config.yaml
model: "image classifier"
dataset: "drawn small creatures on textured ground"
train_examples: 203450
image_size: 24
grayscale: true
crop_scale_min: 0.8
horizontal_flip: false
color_jitter: 0.1
targets: ["colour"]
num_classes: 12
arch: "vit"
norm: "layernorm_no_bias"
norm_position: "pre"
activation: "swiglu"
mlp_ratio: 2
head_dim: 64
fused_qkv: false
bias: "qkv"
qk_norm: false
parallel_block: false
inner_norm: false
patch_size: [2, 2]
layers: 12
width: 128
positions: "learned"
pooling: "class_token"
label_smoothing: 0.1
loss: "cross_entropy"
head_dropout: 0.2
init: "xavier_uniform"
residual_init: "none"
optimizer: "muon"
muon_scale: "original"
lr: 0.0087
momentum: 0.95
nesterov: true
orthogonalizer: "newton_schulz_5"
adamw_lr_other_params: 0.0019
grad_clip: 1.0
steps: 9200
batch_size: 256
epochs: 11.6
lr_schedule: "wsd_sqrt"
decay_fraction: 0.2
final_lr_fraction: 0.1
warmup_steps: 460
weight_decay: 0.02
adamw_weight_decay_other_params: 0.01
Rows from block 8 of a small image classifier, named by matrix and row number. Rows with one number belong to one neuron. Each number is 128 + 24 x the weight over its row's rms, rounded and kept within 0 to 255. All counts start at 0. Numbers have three digits each.
After each neuron's rows are labels from the 100 images, of 14848, where the neuron reaches its largest size: "patch colour" is the nearest of a few named colours to the mean colour under the peak; "responds to" is what is common among them. Only what is clearly more common there than usual is listed. The data: drawn small creatures on textured ground. In brackets: how many of the 100.
# gate: MLP gate (model.blocks.8.mlp.gate.weight, 256x128), inputs 0-127
# fc1: MLP up (model.blocks.8.mlp.fc1.weight, 256x128), inputs 0-127
# fc2: MLP down (model.blocks.8.mlp.fc2.weight, 128x256, transposed), outputs 0-127

gate.169:181122116155115125110133141112138103155101158134099141087126113151161118173104132131117127113159115134154142092128125127113128148123097106161134128138165108138106154148105177096107118122145114089093103116120144108076138149157099093112157119102184108141119154112070107118164154174144133108151160115133143164110105137155160120148115104125167125139189115095119149135094123118133170109131
fc1.169:167143114109095114103141127141175148143103142112146132125152129111151062116087157151122113124173161128158085167111139118102138116126137135132144151118139167125125111187087166105118113109149128162112086110119145116094170155134079130121129141112149122114143114129074119111165129126182146127157140118115144169115078147140135165151123126112156130118123111096086139147114116146122118088140
fc2.169:139120127120123164108134142122123127120107099161117133129164136102150125113153159137123111128138120144166124150180101126148093128094091128132183151089130144120172081128121122174113145134123159142167113113156070132109198128142086134108130127146142087141129076091123131121138115149168113151090107128102126148161138132098078130137124112120147070112123147159103119131106124114151152148162
patch colour: white (38)
responds to: turtle (30); blue (28); snail (25)

gate.204:092081134168138164139108126121115135110131141126133119102150142142132128093100171154115131128109134162102134163055135135160115097134171148101119153093144097158139109150151120147147145096155098138150158156131165138127124083119157127184148130161097116129114116145116098149128115128129138133151133097144097155156101101095110158141147094150100150149120171121175079115139138119175134114135
fc1.204:110137126159169161171102120126131101167155127125127117102133145121117091120137130136155135103125146141147134149089131156143087150148130100114136115120151120146114079106077073107118102104131144160151122110109156066112127153154113105116114099110159109120160092144100157101102117162118137111138149107135148122142115123123124122137182097135103152076165110124120114118153160147187131078161
fc2.204:154139138117136104137111133110119114093127134143097131150152144138157100136108150136158085149163135111109138147126136118187155165106097132134164110131136135110136152141095108142126106151086141123167141111162125125121139128098151104127109102113124123130127122168137126139148130104156096112116136105153111099102140138112123160085070171115166102164142143116087144170097158024131148119114
patch colour: white (61)
responds to: purple (57); plain (43); spider (40)

gate.208:132131139095103129131091116151139150138145120157098100140139105124146117095153141128089149099138074159122125090122141139140075111132155123144159116157155110132127083154147125108145130069108124127118108105128100123149183084130075110152137126117128167176123108090114125103137132128169113150154152172137123122171149086109126127139100132116098102141149148128124145112140089157070167113134
fc1.208:139152163128109163112110115119124130146171123151101078155115118131149149106113110113132190148142092174101132076130147132193111130136129148115169161148128092128144090178085126110128134081098127166114107114122101132122144111116097111171130120153130144133130155112127124090144104170143082115167146146136148106149139113109129158144123132101152087129127133140133147104126082112115131165148
fc2.208:157087127141129098098164158114133113088098143136171137109152136138140133147108095125161108127146126138105101158122128167106116163098097158136124093117099137109125142137106143122083138146122124115137179150110123110099118098126180113096107116110116104113170165134091155164094085099120148112108115103153133159104154135135155080130145134106158127156136174159137109133098150130164127090172
patch colour: grey (93)
responds to: scaly (68); large (60)

gate.85:169120128106080141148159067151122133101154107145158141138101114120125128154120136151147081109122116147091111197139152118147138139136126136098135114151140130171120098124131117132122132126133114136115090120113160130097099108121105075136114136120148122111169086109123104116189146137100151106083142127133159120129133106097149087166106169144110116141133100137171106109110154159074128115098
fc1.85:152128155165134138130157096160145110084079153143116079172165134135089143139133140118138086129114129122127142133146123105122093109121149110154128121115111112133167156086139153120131100125145111137156101086134150127091159150158166119163154090171112148094161097170102145119102114170148132108136175100128114111131141098109126162109125108110112109135138167109100137093139077121110103139103
fc2.85:133136139101103112143130157115139140124145170139174136133122098087144155099140113095106131128141188095140103136111138109139139149139098146133146138122165167151107088139137086157117130152107114146080117153099108099109111107137071122128120126120149099152101143112107159116128129095112128085093182159136139162116093100138120095129129134146143120148102118120127143128198152163117141091182
patch colour: white (59)
responds to: white (52); black (30); jellyfish (26)

gate.152:107140107139144151111157127113134087106111147101133102130140161113086082100120147125092150138141076113121135186113137120145180133164187136153119091127132184141178128142116144158147149133106135150139142160088122131139124108103116131120078150093158139122116125136101122152159152139180109115171108141122129136167101128110131116119135124087120093095117105104120135101118150113100103086133
fc1.152:115132108128152100170101115127112151182146127139118116109135146137150166195131147138162130113143177148116147078166150137146096128121155170157105117129143133099070131129115118118165149137124145180123123097137116112121122125115162099166107106158121173104108114159118136103146167112125116117090106163101154131088143148170115168146137145131099134129131180118120126145126088132115141148104
fc2.152:117096127145098130069144154085148132086115131147102124154131164150092136083109138143140164123094098140160107158120123089152162179122162140149125133135089175138176136161148121148112144130113094156127116138112096114164156138169100150128085131121119118156139111110128098168137124120151134127099145128152136122127099104101158134083128149118130099132141141111133105084098183123092135129132
patch colour: grey (99)
responds to: black (73); large (54)

gate.164:156092121116101138101169139113142101148112112164107102134177136109105134106088098162106111122140114109151101117150162114122121140086103114141135155091153118158122116118104117130148146104116108153147110168109154139098131118110102142177157133131086103115141134111107086128155119075128152125121169098176166151118125120144094068139122167150128158146165124142111120118134145133162136167174
fc1.164:111158133130097160106086172134119147127094173158133158108139136181152120113098088118147088140078132102150140105131157117141132135151128135159134083144164125153130120116098110116131170099099132119151109108135149132107071105100095110066117123116147087133146129121147108150153188113129122087130127120157131134134130153144144130095170133134129109167122152159115103114155147128105121173128
fc2.164:136101162102105116123170115138106134118137145113114123124140106120124095133163138171153131106135133169084128168104088113169089104128136096120132127152115127097109140096127121135102111170139163118109154141106103118151170121144091159134098102138096115116136140104122139123168111140145113126120122156112176125150121124152104154142137155152141113148132114120152164169122117033157070134164
patch colour: black (95)
responds to: green (88); scaly (43)

gate.202:135107109119122147112137112157122130112158102147134135097116160175103138127154110092087104147124099169133150143150110157110116124094123113151130158133143161149161147134159134091127164083137146085141142097110112165143099116109104133106141164137095107109139115102121141096179116140147115131134123132156129131155081178100091087123116125143118156138145132147121137177117142165215142118127
fc1.202:137184127058100087124158102130141156141110143141119155135120137113142087102121120092142128127113199113128127123121146108106151127138160124151144116144102128130158101140099113125141086153132145091173129115119144151100181099151115097159112162134078165144117095145117139154098135110113115144163143157105096141107135156137121152138124155181113158175140120143128122120103097143100155118113
fc2.202:120104138127097096126084142066127123085195134150108113112084160106128149144118126132111119117112118117123125165132153126173111137094151176126108128154144140121091111077112160116115173124119165150143147127149138127113155193105128151136116156130091135147133101122105122115137130135175176155096097131132128107125097150176124082135132119153149117140135111128092158132127098093127116143142
patch colour: grey (82)
responds to: scaly (57); brown (41); green (29)

gate.92:144136123096141134150095119122131111149118121139159131183106122117126128145127154118187100147125122109145155160078163086176162119108115129133092126118142180106127137136092141144133103108112086157098156129128135139150127075124085142096130124118117133113197108125111145131086097131142125111157104061112159122155149116133155133147146129084102132150126111154125163157109172141114134120121
fc1.92:151138112141122090112088146131117115144086141118116164100136123104112128166159134156110159156096130164093142091129116077148136152165121111155180122122107088122142142116093106117140093094083105151142127126165162128111139112146124097162125165135099160145138116146144098133130125116133130174157122106149140122113088079149130160120132099129089141128125150157135094130093131145081136139190
fc2.92:107108151200144137153146140101147137148159148177163132103139128139106138109122151130129112116142133133100082140129131137104092160133092129121114167157132094127091122133106145110124126056129092100142140157131133117109136100139193169167132145112138107134142139111111105099134117132103112128099130171102162104140130123091189157118123131121148164131105136119129100084106102096138110106159
patch colour: grey (100)
responds to: jellyfish (67); black (27)

gate.39:076157096157121162095141127122113116096166111170156122136132100122088126108136103101146119141149138110098140105082134174125092173144167124115150111153137167172104139138128157164158137154111091149141147114151140113143144121132165140124131156107149096136107140101088165163173164116102164159136135135144087115123114137110119162160130118179124106113141113110126126138142132100164157128101
fc1.39:168112160153175163135124144120098151136111125133132137119150148094110104124094142125138111147156102155115116089101130109116130083135164170101117119120120111115134114129101144099111089107175117150109112067106145086095129139167121078128090143181096106088130128099154129108109133122131182169136159157106175162106168152139119106146134132100115118127104147124130145121114107124123132161136
fc2.39:128158097128144180076167113162129126138198102114140120113103108131118090096127138148150115094136130141130152110110129125127086162115141127120144130165100133156114130115161117136158166117097120127129122167155115133146095130111102126142105130112159130162112145122095145122134138095100147149166150114160165080189099118148107102136113130154136116085141161083148156094139145105122152125084
patch colour: grey (80)
responds to: white (49); plain (40)

gate.144:155136128120076117156112120146155105136114148099127125095130115158168167146068108123138128150158095144130150108130107149078107068109104119170175150134149124132144111146155130144137163167148085150123125123071143108139084122115152113119119128124137121140098125122134126107110156114146089102164140121158161149136133134178099151091108132114167136179116156107104098110115142115152116110117
fc1.144:133155170133106100147092118136131108131117118185090139117114125158120104089108140132119136148083108140114163163158123143149165136094105116161144123135102144111144150113136144097145142142091154115095137091129119089160167135149124125160103143133154134123109107146146161110134095150088084142140083178101134142122104124109098101079096132159177138125140123169134094149112099114156133145162
fc2.144:150127133127098105111151128099128130135138117153126159117119154154131160145109148182140103114142131132110130157123213131117079107117133118130076098116174146176122127121131109096152117071149104090179148117120129125148095130116112094138122084103132132155134121159110147158109136149155128146118181147160145117134098138147118133095079106157108126106111104125159122149122113115106086155147
patch colour: black (90)
responds to: brown (46); butterfly (30)

gate.189:145146136124119120111164114132109134108103122118065158115097112147091116137159121108114123134147123110138130177152124143159129134097147138130161096135155123113164128115130139135136100164123075128151151077143124088129158115157146129165150152157143152137129080170143090138119091114102171143149147151083149133138155160093127120163116117143106129110141106134125076091172116130116190118097
fc1.189:096110122167142137152105167137114104158098130139166124118105161103153151142128146149148163120134125158113143121131147149099124130148124115136147127123088154091145129132101123078112176130150177132085132162138153114131130150099173141130143092106082126101102121129180121110132101167117102109123105146151120167113111096139101138091134162135141147132117116093115159157080120126182077125165
fc2.189:131153099132083088093162099142113132120117121127141119078164090170097128127140115117125127155140143120155112108118105148128179143136162089177149106131100146143143157124173166114125090123103121106136147084128154110118172111109117130161132135148115091120108112157125147104181127133146132103145122117112121110153133173130138109123172087149127156105131112134091126087171067125135129154109
patch colour: black (75)
responds to: scaly (63); large (61); butterfly (42)